From a checkpoint of a small image classifier.
Model: 32-pixel images, arch vit, norm layernorm, activation relu, num experts 8, patch size [4, 4].
Training: batches of 128, held-out accuracy 98%.
Rows from block 2 of a small image classifier, named by matrix and row number. Rows with one number within an expert belong to one neuron, the router's apart. Each number is 128 + 24 x the weight over its row's rms, rounded and kept within 0 to 255. All counts start at 0.
After each expert's rows are labels from the 100 images, of 14976, where the router gives the expert most weight on average: "colour at peak" is the nearest of a few named colours to the mean colour under the peak; "responds to" is what is common among them. Only what is clearly more common there than usual is listed. The data: fractals drawn by 1,000 iterated function systems, in grey. In brackets: how many of the 100, against the usual share in percent.
# router: router (model.blocks.2.mlp.router.weight, 8x192, trained with AdamW), inputs 0-95
# up: expert up (model.blocks.2.mlp.up, 8x48x192), inputs 0-95
# down: expert down (model.blocks.2.mlp.down, 8x192x48, transposed), outputs 0-95

# expert 4
router.4 [109 123 142 118 124 125 171 124 137 135 152 113  99 117 117 116 148 159 151 144  90 112 164 142 125 181 109 148 120 156  81 138 111  94 145  84 124 139 110  88 133  97 131 130 129  96 126 128 117 135 114 153  99 127 181 160 123 152  57 109 167 105 122 127 149 118 150 138 128 178 103 167 141 120 118 149  75 133 109 144 168 127 169 135 132 114 132 146 111 141 108 124 116  87 158  87]
up.0 [103 127 109  59 163 151 107 150 110 112 156 158 124 121 144 130 131 133 156  97 120 130 133 130 142 102 140 126 107 122 146 105 114 153 129 130  90 120 125 171 105 130 125 103 130 135 107 149  77 125 106 157 132 137  94 139 137  86  78  89 142  83 161  85 131 131 111 106 166 137 151 143 136 124 120  87  75 137 103 140 123 106 113 111 124 117 124 143 140 124 108 126 102 120  93 110]
down.0 [106 135 130 124 140 148 115 110 112 151 154 126 129 162 154 128 102 126 115 112 154  97 160 155 136 189 127 160 113 131 172  86 110 155 137 109 113 136 134 147 122 153 160 108 124 132  97 189 150 140 134 145 130 164 166 125 139  57 120  95 150 114 131 121 175 160 124 129  84 164 132  74 151 102 168 128  90 198 123 162 158  78 126 105 131 104 116  94 103 132 114 141 156  97 134 125]
up.1 [146 175 136 132 139  97 131 118  99 126 111 112 100 131 107 143 132 142 120 146 159 160 130  98  86 158 155 132 135 106  90 142 130 157 144 114 136 138 130 127 135 145 150 141 135 179 167 120 125 135 194 120 134 117 154 155 128 154 145 129 136 170 108 131 101 121 171 170 132  95 145 162 143 128 188 145 115 106 144 143 137 160 133 127 118 117 121 104  97 117  97 130 172 109  88 171]
down.1 [ 80  73 104 143 114 146 176 123 148 152 122 134 122 114 150  99 134 145 113 134 160 139  82 153  97 106 114 134 128 104 141 106 168 140 123  58 139  94 141  98  93 113 136 153  79  83 168 122 130 139 110 104  88 129 141 118 155 129 166 138 108 145 141 148 157 164 145 140 108 146 152  90 137 117 138 142 139 101 145 138 118  75 146 161  72 126 143 144 147 136 169 106  99 138 169  87]
up.2 [150 161 155  97 158 131 121 155 130 117 136  76 153 136 154 130 132 159 125 118 123 118 138 132  93 126 104 117 122 140 129 116 153 125 143  97 122 131 170 154 121 101  87 134 107 145 141 106 106 124 151 108 174  99 118 107 152 123 108 124 117 109 104 128 130  59 116 146 120 167 132 131  90 110 122  87 137 170  94 135 130 142 165 183  85 112 155  94 153 176 119 129 160 116 131 100]
down.2 [107 103 135  89  93 145 133 123 111 125  95 138 117 129  96 155  83 190 134 153 125 124 105 148 106 147 144 117 143  74 135 138 155 163  93 173 105 155 122 111 128 100 147 115  97 120 105 154 138 135  88 135 103 138 143 164 142 120 152 137 136 103 164 137 143 157 123 139 141 105 146 147 129 130 131 158 132 139 141 109  98 151 106 158 138 142 133 115 162 124 186  83  96 155 144 128]
up.3 [145 137 103 121 142  91 154 181 128 138 110 119 105 105 110 127 135 119 142 124 136 137 121 168 116 115 127 103 108 134 101 103 142 131 125 124 160 124 172 157 137 114 151 133 136 191 185 140 162 159 164 129 125 142 122 109  93 126 123 105 100 149 117  93 166 110 134 132 143 114 139 157  82 145 125 126 156 118  98 165 101 146 161 134 157 142 108 155 179 132 137 109  93 155 182 123]
down.3 [136 116 131 140 113 122 107 137 187 142 140 124 106 135 129 160 161  92 121 140 168 145 160 122 177 129 114 155 124  85 118 135 102 114 113 131 126 118 109  81 125 152 110 122 134 115 134 162 105 127 137 128 130  91 141  64 139  93 155 141 145 151 141  99 157 102 124 115 140 162 113 178 120 148 106 116 121 131 126 155 152 128  95 115 125  94 124 123 106 114 122 122 112 147 132 123]
up.4 [134 110 155 114 156 123 143 143 133 127 109 118 133 103 120  78  96 155 124 137 140 125 124 135 137 137 108 111 162 137 164 124 124 147 123 112 151 132 124 107 148 104  87  86  99 142 143  95 168 157 180 127 122 102 163 168 104 160 104 106 177 145 124 138 117 128 164 176 129 110 142 127 115 109 123 152  96 134 108 139 137 138 185 145 125 136 171  99  97 112 139 134 128 110 125  70]
down.4 [141 153 132  78 138 159 102 124 122 142 136 126 177 167 134 110 163 184 134 143 140 104 128  96 115 128 138 167 123 133 124  86 123 132 125 139 103 124 118 133  94 128 154 135 131 108 113 125 105 168 109 141 127 127 186 166 140 148 143 154 118  87 127 151 131 188 103 113 123 139 152 134 169 155 118 147 125 153 121 107 146 154  95 156 127 138 146 159 102 134 131 118 127 120  69 125]
colour at peak: white (94 vs 23.8)
responds to: two maps (100 vs 25.6); sparse (100 vs 26.3); dark on light (100 vs 30.8)

# expert 0
router.0 [108 117 127 118 104 137 132 144 108 124  89 119 122 148 153 142 120 136 124 129 111  87 110  91 124 144 121 146 111 124 121 160 115 151 106 125 113 127 119  82 119 128 114 127 128 136  98 117 134 114 170  91 168 114 153 191 123 114 113 141 190 151 105 160 170 196  93 136 126  81  87 140  89 143 126 149 106 134 113 117 111 127 174 149 155 158 113 117 115 130 177  99  74  97 138 124]
up.0 [ 93 157 114 108 154 106 163 152 144 135 119 117  84 116 114 109 117 125  96 105 151  95 155 139 190  95  78 118 104 108 158 124 160 128 138 124 155 150  77 144 120 101 117 145 156 124 144 141 138  80 141 146  90  87 132 123 127 139 133 100 142  96 168 128  88 150 138  99 155 113 134 147 119 176 154 157 112 137 181 121 167 101 142  82 148 128 113 132  80 173 155 131 134 125 113 121]
down.0 [141  94  98 162 152  81 130  92 150 152 135 122 121 127 130 111 130 122 134 129 138 162  98 158  92 124 148 107 129 154 170 152 103 157  92 118 129 143  95 117 101 115  97 149 101 103 130  99 170 121 125 122 136 148 138 114 143 111 119 178  99 130 111 116 142  81 116 150 133  89 129 148 150 106 148 121 137 166 170  98 119 128 138 189 111 145 153 146 133 131 127  95 137 106 135 146]
up.1 [157 170 107 144 144  97 126  95 132 168  69 125  97 104 159  95  90 148 165 125 145 144 137 120 144 121  78 142 148 118 125 105  94 135 123  81 135 128 139 117  86 123 151 131 143 153 148 158 100 153 137 172 108 117 171 115 131 167 124 127 148  71 126 140 146 113 122 132 166 154 122 146 123 141 144 135  93 107  81 154 139 114 129 168 117 122 126 120 154  71 125 122 133 113 169 127]
down.1 [125 115 137 151 157 135 103 130 137 158 151 133  82 136 146 108 142 140 105 114  94 117 146 125  93 113 109 137 104 120 118 142 100 178 143 139 113 114 177 181 105 132 138 113 103 105 161 150 130 117 197 123 141 162 124 106 138 120  95 131 128 130 108 123 130 170 138 152 134 122 164  98 176 123 142 133  88 124 142 134 127 165  84 120  94 137 170 151  72 126  96 125 104 112 165 117]
up.2 [131 167  94  91 141 101  90 166 148 124 109 149 134 127 138 125 134 130 134  89 180 175 181 152 111 140 100 101 132 162 111 133  97 134 109 102 106 168 170 131  91 135 155 156 104  82 125 150 100 141 154 145 138  74 125 108 143 109 143 175 125 113 139 138 131  61 134  95 152 127 138 102 135 102 117 110 132 103 101  71  93 130 123 126 123 145 138 147 139 145 120 154 115 149 143  96]
down.2 [182 123 142 135 108 134 130 121 121  86 154 114 174 129 133 134 128 126 108 111 140 128 117  83 126 135 131 156 132  89 108  87 112 122 104 108 118 158 121 118 116 138  99 123 137 100 147 125 132 134  98 182 128 156 130 138 145 153 124  95 126 139 139 160 116 188 162 117 132 115 163 107 124 139  95 152 118 164 139 150 143 163 132 146 158 139  96  85 133 102 108 156 151 131 127 162]
up.3 [158 123 149 151 118 100 140 154 144 114 137 106 119 142 115 133  83  93 108 114  73 130 110 129 144  46  99 136 109 112 127 151 105 124 135 118 119  88 105  91 102 164 109 115 115 101 154  96 150 147 156 120 110 155 125 120 147 148 168 169  93 152 108 139 138 146 105 106 126 122 147 126 132 160 132 144 153 123 163  62 125 131 116 129 109 125 136 169 132 177 162 145 112 114 109 155]
down.3 [135  95 103 130 163 165 146  55  95 150 127 164 167 102 126 177 160  87 158 134 159  91 135  95 160  91 184 121 111 132 139  83 127 133  93 188 131 118 121 136 165 132 108 119 120 103 130 115 131 126 115 138 114 125 120 140 121 117 146 131 121  80 136 116 111 122 129 111 162 115 123 120 134 176 154 125 147 152 186 148 156 144 171  93 132 107 160 100 172 126 127  68 144 112 140 121]
up.4 [125 119 122 128 139 125 119 150 129 102 119 149 150 112 170 112 131 146  91 135  94 143 113 157 128 113 114 117 112 118 136 108 128 142 166 154 126 125 150 127 127  90 144 148 174 159 146 119 100 147 178 132 112 148 149 137  91 143 130 145 121 160 109 177 101 136 132 138 103 156 133 121 170 118 119  80 162 156 130 145 101 118 171 127 127  75  92 116  99 116 132 135 130 112 120 130]
down.4 [ 85 136 167 132 132  82 163 132 116 133 130  97 145 105 120 156 136 133 150 146 156 119  72 123 175 138 185 134  65  94 122 134 137 140 151 131 133  86  86 126 158  97 104 124 100 114 126 124 152 108 132 149 120  83 107 112  82 106 152  96 144 109 132 118 151 154 130 105 175 131 126 165 119 182 138 154 127 106  96 148 162 129 137 128 112 132 129 106 146 148 120 136 156 137 110 128]
colour at peak: white (66 vs 23.8)
responds to: dark on light (100 vs 30.8); dense (89 vs 9.7)

# expert 6
router.6 [131 117 140 126 102 120  90 116 169 133  77 131 136 171 111 177 142 114 146 149 107 152  99 107 112 154 166 134 126 159 113 101 102 133 120 133 126 154 166 128 110 144  58 157 151  79 136 108 119 110 133 130  93 119 138 108 181 109 138  96 135 120 113 105 112 136 131 124 114 122 135  94 134 167 138  99 167 138 130 147 166 107 100  97  89  96 121  64 132 113  91 151 111 162 144  92]
up.0 [167 140 167 152 124 153 116 129 126 100 151 112 109 115 126 173 133 153 160 119 145 124  97 122 142 124 123 128 103 145 115 107 127 115 141 132 139 116 127 121 125 156  61 122 110 181 132 162 114 137 119 129 141 100  89 153 126 170 113 116 114 145 132  76 164 122 160 129 168 136 132  93 131 161 116 131 127 114 125 160 141 118 138 140 148 133 133 168 190 149 134 135 142 136 152 102]
down.0 [128 126 123 134 140 150 127 154 111  78  99 158 163 153 119 112 157  96  81 171 139 141 158 113 119  99 135 114 145 133 137 124 148 145 151 164 110 101 132 127 144 123 156 129 120 128 127 167 129 134 148  90  99 149 106 159  88 104  98 124 192 113  94 162 134 130  95 111 132 144 182 128 108 165 132 118 131 133 138 129 127 174 139 127 172 187 151 180 121  88 115 140 141 116  77  93]
up.1 [159 151 106 148 131 140 117 120 109 126  99 150 152 147 146 117 119 102 146 161 127 106 139 118 120  90 118 116 127 109 117 167 102  97 126 117  97 153 159 135 118 105 105  97 116 134  86 114 142 119  93 132 130  95  77 117 109 126 137 133 143 139 109  91 149 147  91 113  98 130 176  96 131 129 122 124  99 126 110 155 110 130 126 154 122  86 145 165 115 119 147 111 158 114 115 115]
down.1 [153 102 145 124  83 102 124 122 130 115 129 125 141 132  96 123 156 121 155 125 161 104 164  81 147 138  90 136 116 121 142 159 146 151 121 103 107 159 116 146 141  93 117 143 126 109 130 156 134 123 111 137 147 132 108 147 130 105 125  91 130 137 148  84 132 116 145  94 101 141 119 114 173 119 110  58 178 187 124 101 115 112 129 132 206  96  91 133 144 104 128 104 151 151 102 145]
up.2 [111  91 142 125  96 164 115 116 120 125 110 109 133  92 125 130 145 133 112 134 119 174 153 135 115 159 124 122 126 113 115 137 102 105 162 110  97 118 123 187 114 141 147 114  65 106 119 146  80 144 151 100 214 167 105 106 146 101 107 127 145 128 128 160 131 114 133 143 108 112  85 113 114 144  84 119 119 114 142 146 105 155  81 140 167 130 100 107 131 179 149 119 117 110 139 105]
down.2 [106 132 148 112 125 119 121 156  91 156 121 140 140 124 102  97 165 102  94 136 119  99  74 106 126 139  98  85 100  90 120 173 107 116 170 130 158 129 152  98 179 132 134  97 131 145 141  94 138 128  94 152 123 115 114 123 163 161 161 156 149 166 156 129 124 103 124 131 104 123 128 139 131 125 139 146 159 122 134 137 161 134 156 113 124 128 129 141 199 105 143 117 117 126 145 105]
up.3 [144 115 145 159 131 148 110 123 169 124 163 135 163 115 139 155 102 124 136 104  75 141 105  95 108 143 115 111 145 138 117 122  79  98 154 116 145 128 109 103 120 115 127 138 125 139 120 134 113 149 100 105 184 103 107  93 163 156 124 112 144 104 138 126 107 133 157 117 119  89 128 133 121 110 211 152 132 138 142 115 103 169  92 107  95 138 144  85 126 118 122 123  55 183  89 123]
down.3 [ 99 151 109 128 114 154 121 117 155 136 136 110 128 109 139 156 107 115 115 125 144 130 146 131 139 165 112 138 120 115 102  98 115 105 168 110 110  85 100 113 136 121 130  81 125 128 109 129 158 131 166 122 135 147 132 131 123 169 136 149 120 121 119 123 152 112  91 127 159 161 128  78 163 115 119  88 123 149 144 106 136  79 104 161 102 121 121 193 111 154  94 144 151 157 126 122]
up.4 [149 111 110 128  85  92 131 119 100 155 123 101 138 116 161 167  94 116 117 119 170 114 165 145 135 113 118 146 128  55 133 126 154  99  93 126 103 154 102  86 117 165 117 115 101 118 137 140  94 141 156 161 175 169 132 151 108 109 112 122 130 110 154 111 111 143 112 134 134 128 120 135 100 138 141 176 154 102 130  91 102 165 132 128 148 171  84 127 101 127 132  95 119  61 126 100]
down.4 [ 83 151 112 152 144 133 128 126 133 129 118 152 112  97 132 123 125 133 145 134 134 133 114 127 120 160 143 126  97 126  93 147  99 136 137 122 148 145 130 109 125  90 125  77 114 165 104 134 166  88 160 121 111 132 149  97 110 168 139 158 115 142 143 171 121 147 118 183 114 156 135 128 119 112 136 126  67 133 126 138 123 118 139 143  84  59 161 116 149 128 109 109 149 131 166 136]
colour at peak: grey (94 vs 23.6)
responds to: dense (88 vs 9.7)

# expert 1
router.1 [146 154 117 154 141 157 116 144 119 141 139 177 118 121 175 166 150 124 138 127 125 133 112 148 123 121 132 136 139 101 139 102  91 138  74 142 115 102  80 132 105 173 154 100 104 112 155 201 115 152 117 110  97 133 175 131  48 111 132 146 146 127 107 101 108 128 134 118 160 142 139 112 128 109 154  57 178 171 136 156  95 109 143 132 108 134 139 126  79 155 155 113 119 170 148 147]
up.0 [114 116 126 121 148 166 127  69 141 127 136 126 133 104 141 149 117 115 155  93  91 101 140 106 103 106 104 124 175 100 142 171 108 142 112 110  96 133 124 133 123 176 115 112 116 111 161 139 119 129  79 109 154 134 158 127 109 148 100 186 159 115 144  67 116 168 153  37  99 141 115 111 137 139 158 129 144 140 113 118 145 149 148 104 114 102 162 103 115 120 122 154 110 105 126  71]
down.0 [128  66 129 139 108 158  91 165 138 140 145  82 166 101 107 124 137 127 137 115 117 149 100 109 175  96 153 118 126 115 107 152 136  97 131 176 112 146 147 164 125 108 149 170 134 133 140 122 144 138 115 126 170 118 141 175 112 122 108  99  97 125 101 120  75  84 134 156  87 137 115 146 102 100 177 115 191 132 120 147 130 115 120 122 190 134 129 139 128 131 134  69 142 131 127 148]
up.1 [135 106  70  99 189 163 129 125 147 131 139 131 122 126 115  99 123 135 123 126  96 138  85  85 148 108 113 150 119 129 101 136 142 110 118 154 108 165 148 123 117 103 122 114 138 137 147 132  95 123 158 149 107 146 120 135 126 124 135 143 101 124 152 180 109 154 119  87 147 141 174 136 130 136 133 153 149 120  63 148  86 147  83 132 109 153 130 144 118 177 161  98 148 151 169 131]
down.1 [145  94 166 144 106  95 174 134  83 105 127 144 160 100  80  99  91 146 163 100 151  81 135 136 152  89 144 131 119 139 192 123  94 150 146 132 140 107 142 117  92 135 110 157 128 129 136 130 131 125 162  97 153 145 117 102 150 127 118 130 159 131 122 165 146 103 120 167 142 127 121 127 148 126 121 148 155 146 116  85 106 125 136 151 130  83 139 141 113  95 133 111 113 124 110  99]
up.2 [129  80 140  97 162 104 116 136 139 121 132 118  90  89 145 133 107  69 126 129 110 147 124 130 137 125 141  82 120 109 135 138  98 136 151 169 155 100 149 169 118 110 123 112 101  96 153 103 152  85 114 107  80 151  89 131 144  98 102 123 149 152  79 135 107 156  93 104 114 123 153 144 139 122 124 123 154  76 126  76 133 128  72 111 108 125 158  98 150 185 140 129 103 132 156 107]
down.2 [149 176 137 104 134 127 130 125 146 130  89 125 132 115 122 150 129 137 117 113  86 122 113  92 110  78 140 140 113  94 140 127 124 171 116 139 118 109 129  60 127 122 148 122 126 123 109 142 170 136 154 143 106 150 109 105 111 175 137 131 127 156 154 171 140  89 190 131 155 142  96 113 126 130 108 160 139 122 103 127 152 142 114  92 111 141 147 183 139 154  94 164 153 162 122 130]
up.3 [ 91 106 151 145 157 118 161  85 125 158  90 104 102 118 119  95  74 143 143 155 111 150 148  95 100 136 123 152 148 131 113 112 104 118 118 117  96 132 108 155 108 130 156  89 100  84 146 138 169 110 144 148  93 150 126 130 110 147 121 116 154 148 164 139 135 125 147 117 123 106 117 112 141 148 155 139 116 121 101 116 135 190 125  85 128 111 157 159 121 123 131  94 102 101 118 133]
down.3 [109 111 122  96  97 113 122 119 126 109 106 160 117 155 136 152 146 150 120 171 137 173 138 158 148 151  90 134 122 134 156 116  84 181 160 108 158 138 147 116 144 161 145 147 154 148 137 160 152 132  90 168  91  81  75 101 159 148 128 122 132 133 141 148 149 133 147 113 173  97 157 121 122 120 110 131 130 157 111 135 163 110 132 127 129 161 104 109 128 157 125 135 191 131 133 140]
up.4 [157 139 105 105  80 155  96 137 121 116  87 158 149  95 137 185 140  97 104 103 102  83 138 184 151 155 125 120 135 128 143 162  94 149 112 132 150 126 176 159 121 126 122 122 112 129 103 129 113 127 124 112 106 110 134 107 158 105 134 102 144 115 130 129 118 129  99 133 118 125 121 175  81  97 112 125 136 159 136 137 130 108 123 128 139 138 159 114 139 110 177 146 149 121 165  86]
down.4 [104 157 114 104 141 129 149 143 110 131 146 112 109 120 172 118 135 114 112 132 135 122 105 108 132 122 151 160 133 126 131  93 132  95 149 144 103 146 109 182 156 138 169 131 184 121 161 115 124 137 120  98 117 172 134 144 131 148 113 139 145 177 130 120 149 117 112  94 164 111 110 104 158 154 145  81  75  94  98 145  94 111 116 126 129 119 148 108 141 137 135 131 127 108 101 171]
colour at peak: black (100 vs 52.6)
responds to: sparse (72 vs 26.3); two maps (61 vs 25.6)

# expert 3
router.3 [158 134 143 124 137 146 156 164 106 149 149 144 161 138  84 127 139  89 138  98 159 112 159 155 150 114 100 109 166 120 143 142  84 122 121 152 102  97 141  98 110 149 119  95 108 141 147 114 138 124 100  62 134 103 117  91 146 103 129 129 147 130 133 101 148 122 143 146  93 123 156 125  89 133 103 120 118 142 112 111 111 109  96 158 120 116 145 115  95 117 120 102 161 155 152 176]
up.0 [112 130 165 179 107 128 117 159 106 156 124 167 110 150 127  77 127 142  93 103 159 112 140  73  88 141 113 140 141 163  70 120 145 163 113 118 154 140 129 148 131 133 128 128 151 118 143 127 109 111 100  99 105 158 104  95 118 143 133 106 131 138 104 142 167  93 155 192 145 135 122 118 163 108 139 135 185 125 120  81 137 174 133 135  90  98 112 141 123 115 143 141 140 159 132 133]
down.0 [108 111 117 104 141  91 139 140 183 140 140 139 136 177 117 128 152 143 120 127 104 154 120 123 111 123 123 127 139 149 126 142  90  99 121 128 117 100 140 101 159 140 125 129 149 163 138 130 101 154 136 105 118 112 142 140 136  71  94 105 116 148 119 106 114 105 115  99 149 119 133 171 125 147 156 111  86 172 150 149 137 141 113 135 148 112  99 131 163 131 151 146 107 149 114  91]
up.1 [116 136 121  86 153 149 161 132 146 142  86 124 114 157 116  94 119 101  63 125 131 158 108 126 140 100 154 128 109 136 138 177 145 101 169 105 139 118 150 100 125 135 172 155 164 131 117 128 143 113 140  84 117 126 111 131 105 151 131 148  58 169  91 128 162 158 115 168  97 120 147 165 160 100 110 131 190 146 127 137 142 106 138 140 124 146 102 156 134 142 122 120 152 109 168 129]
down.1 [124 108 147 134 120 158 131 125 119 114 139 128 150 149 115 156 189 113 184 113 151 113  96 129 133 137 109 147 108 147 144  82 138 124 121 144 104 132 123 106 150 153 127 101 156 130 131 126 127 122  99 153  74 158 125 118 125 144 111 154 167 145 133 150  91 116  94  83 112 132 159 165  92 121 144  92 126 122 104 148 146 152 163 112 139  60 160 138 147 106  79 137 121 149 109  91]
up.2 [134 128 123 109 114 122  81 103 123 132 139 135  82 144 151 126 146  91 176 126 189 167 118 141 120 158 139 130  93 146 144 107 106 135 137  93 123 139 156 122 163 113 122 132 123 109 113  86 116 141 143 135 136 160 123 148 116 106 155 153 139 133 147 117 148 138 132 177 111 121 134 149 151  98 133 117  95 141 119 142 123 134 137  91 130 111 137  85 129 173 145 102 157 132  76 128]
down.2 [103 117 101 146  94  97 178 103 151 132 104 100 141 122 102 103  88 124 102 151 179 130  77 134 127  93 158 134 146 118 107 145 164  96 104 166 150 172 111 128 132 107 118  88 126 152 136 155 149 115 118 123 102 128 113  95  78 171 103 116 136 132 147 132 133 121 144 152 103 105 104 100 137 150 147 108 117 152 142 130 108 133 145 149 113 141 131 178 161 122 125  87 141 123 145 148]
up.3 [177 105 132 116  78 123  99 132  88 102 122  65 160 149 122 135 124 101 141 113 115 119 121 113 119  65  99 130 126 174 105 147 101 159  95 111 135 111  96 156 130 127  94 161 160  86 121 142 127  95 172 119 122 105 124 130 133 137 105 110  94 156 163 101 101 111 142 129 141  95 150  98 133 143 153 131 150 122 104 150 148 132  98 151 115 145 156 110 174  86 139 112 118 157 137 136]
down.3 [ 91 104 139 162  84 162 142 125 160 141 129 120 132 132 122 129 125 104 113 100 129 128 107 134 115 133  97 129 126 129 150 148 167 125 108 107  72 151 125 120 131 115 144 133 141 131 166 162 145 125 140 136 136 141 111 146 162 148 130 106 151 154 167  87 142 153 143 149 124 128 126  94 158 110 143  94 165 197 147 144 151 106 139 116 110 119 111 156 131 142  82  81 158  80  89  50]
up.4 [ 75  87 171  91 146 129 125 102  89 108 111 117 108 134 162 128 135 132 146 171 114 118 185 190 136 128 124 114 117 101 146 124 116 160 125 124 124 131 155 128 164 127 178 162 124 109 103 139 131 118 181 117 133 104  95 161 139 143 121 148 126 157 138 167 146 113 142 148 163 161 133 143 120 108 130 136 156 144 147 113 136  88 165 170 128 120 150 195 129 137 132 127  88 102  73 145]
down.4 [124 159 105 164 106 110 135 105 137 133 139 179 141 122 128 108 152 102  83 105 121 153 137 123 141 129 172 166 114 103 137  96 120 135 102 112 144 100  68 135 143 117 144 131 113  98 107 153 136 117  76 103 125 122  99 120  86 127 136  85  98 122 140  97 139 140 130 159 107 152 130  77 164 126 168 117 149 151 117  96 145 140  74 146  74 145  99 153 113 148 156 134 173 142 139 139]
colour at peak: black (100 vs 52.6)
responds to: two maps (100 vs 25.6); sparse (100 vs 26.3)

# expert 5
router.5 [124 133 118 126 126  86 148 106 107 123 190 135  97  96  99  80 116 104  87 156 136  65 109 126 145  98 139 139  98 163 131 148 176 123 147 164 109 124 128 102 101 129 177 155 114 107 114 108 193 101 122 135  85 140 106 134 131 172 120 119  66 147 115 148  99 130 142 114 128 115 113 147 144 131 156 145 118 131 151 148 131 117 166 122 186 119 120 139 153 155 133 144 125 121 115 159]
up.0 [ 98  93 128 148 148 169 155  89 150 131  72 125 105 138 119 158 118 138 108 141 105 105 140 117  73  68 133 130 111 124 141 112 152 119 123 136 111 122  83 129 116 141 122 168 131 134 135  80 122 130 131 142  86 151 117 176 103 155 112 157 123 138 124 174 103 130 138 148 143  81 182 155 134 171  74 144 144 114 136 112 129 138 145 122 144 146 165 136 132 134 122 124 110 146 120  77]
down.0 [148 185 137 113 138 117  90  90 104 118 114 127 127 105 102 151 108  93 135 111 133 136  93 172 156 150 125 103 176  98 110 139 152 133 128 130 135 120 154 143 130 116 119  87 141 115 106 158 133 111 133 149 125 126 114 142 131 138 140  99 124 118 166 124 133 132 106 131 105 117  82 131 137 109 131 158 133  85 108 178  84  96 154 148 136 130 159 119 146 110 102 152 109  70 134 157]
up.1 [144 151 134  84 138 106 148 154 149 139 156 122 143 134 164  60 181 101 108 128 141 132  72 109 151 142 154 131 128 159 164 176 109 136 145 123 113 127 136  96 103 145 122  88 138  85 125 100 122 101 116 136 144 145  85 170 129 135 148 136 146 118 138 112 104 163 125 155 154 113 134  94 119  79  85  88 116 115 149  96 182  99  99 126 151 116 113 106  88 131  97  98 153 119 123  65]
down.1 [147 101 123 119 144 176 109 105  91 160 150 159 149 145 165 102 109 106 167 126 118 123 166 146 103 133 113 156 125 112 123 117 141 144 103 153 140  98 103 162 148  97  93  82 137 113 110 124 103 145 149 141 100  85 101 125 159 139 151 147 109 111 150 161 150 115 134 123 110 173 151 137 125 144 121 124 141 105  97 132 120 125 149 140 143 113 109 113 125 150  96 158  99 119 151 107]
up.2 [ 68 120 142 103 123 193 176 181 142  97 169 137 150 136 111 111 141 176 151 124 137 112 111 117 133 124 132 114 115 140 141 129 119 134 111 131 173 144 130 120 138 117  88  95 101 148 137 126 160 133 133 127 144 127 138 147 131 143 106 124 112  95 120  63 164  88 204 194 152 114 119 146  92 110 120 153 140 114 138 102 155 178 122 126 137 111 126 167 151  76 140 104 112  89 125 132]
down.2 [161 109 142 121 109 132 102 162 115 112 109  99 120  95 122 158 123 159 142 180  85 142 168 148 162 116 150 130 137 128 132 114 118 138  73 136  98 102 177 101 133 100 131  99 125 100 115 128 127 105 117 163 112 128 162 197 181  96 101 111 120 116 152 120 113 120 156 103 128 103  97 161 136 159 111 111 169 143 133 131 155 113 127 102 115 138 146  95 117 109 161 127 107 102 130  90]
up.3 [137 134 129 111 122 147 146 151 100  92 175 123 124 117 129  90 119  77 132 109 141 163 108 144 123 138  97 110  86 168 110  83 121  88 173 126 138  98 120 159 139 155 128 148 117 152 136 107 143 179 128 186 104 139  92  91 161 124 135 147 126  72 151 144 137 110  91 114 108 154 168  70 173 136 131  98 118 139 135  98 128  97 146  99 171 113 157 180 170 169  94 131 150 161 158 120]
down.3 [105 104 170 150 127 139 144 143 129 146 102  90 168  93 130 154 158 100 154  87 152 121  99 156 109 105 158 172 126 107 125 154 153  91  89 110 137 162  50  94 109  90 126 116 128 112 111 143 118 111 117  95 133 139 143 141  92 141 116 103 138 130 152 150  92 136 142 143 129 123 150 128 146 152 116 142 133 139 153 102 112 173  95 128 125 165  69 134 114  95 144 136 144 135 140 129]
up.4 [151 160 135 117 123 145 124 146 130 186  82 104 107 131 121 141 108 129 114 132 105 111 146 116 117 110 154 153 141 122 127 145 144 129 169 139 139 112 160 155  95  95 131 146 182 107 106 112 148 111 155 100 170 154 101 134 128 151 149 135 149 120 104 164 102 115 151  88  93 137 134  75 145 141 133  89 121  85 141 124 151 111  84 130 133 130 107 128  96 155 169 144 122 130  91  93]
down.4 [112 131 147 143 148 120 105 121 132 126 188 159 121 102  76 129 101 136 138 138 121 124  94  70 127 113 159  92 101 138 143  82 119  99 182 165 141 107 138 139 136 113 151 114 155 136  99 136 154 126 110 176 121 103 153 122 139 111 111  91 148 136  85 131 124 125  95 130 123 127 150 149 168 120 156  92 156 143 120 150 129 139 149 111 130 105 156 104 168 125 124  92 154 118 105 145]
colour at peak: white (100 vs 23.8)
responds to: dark on light (100 vs 30.8)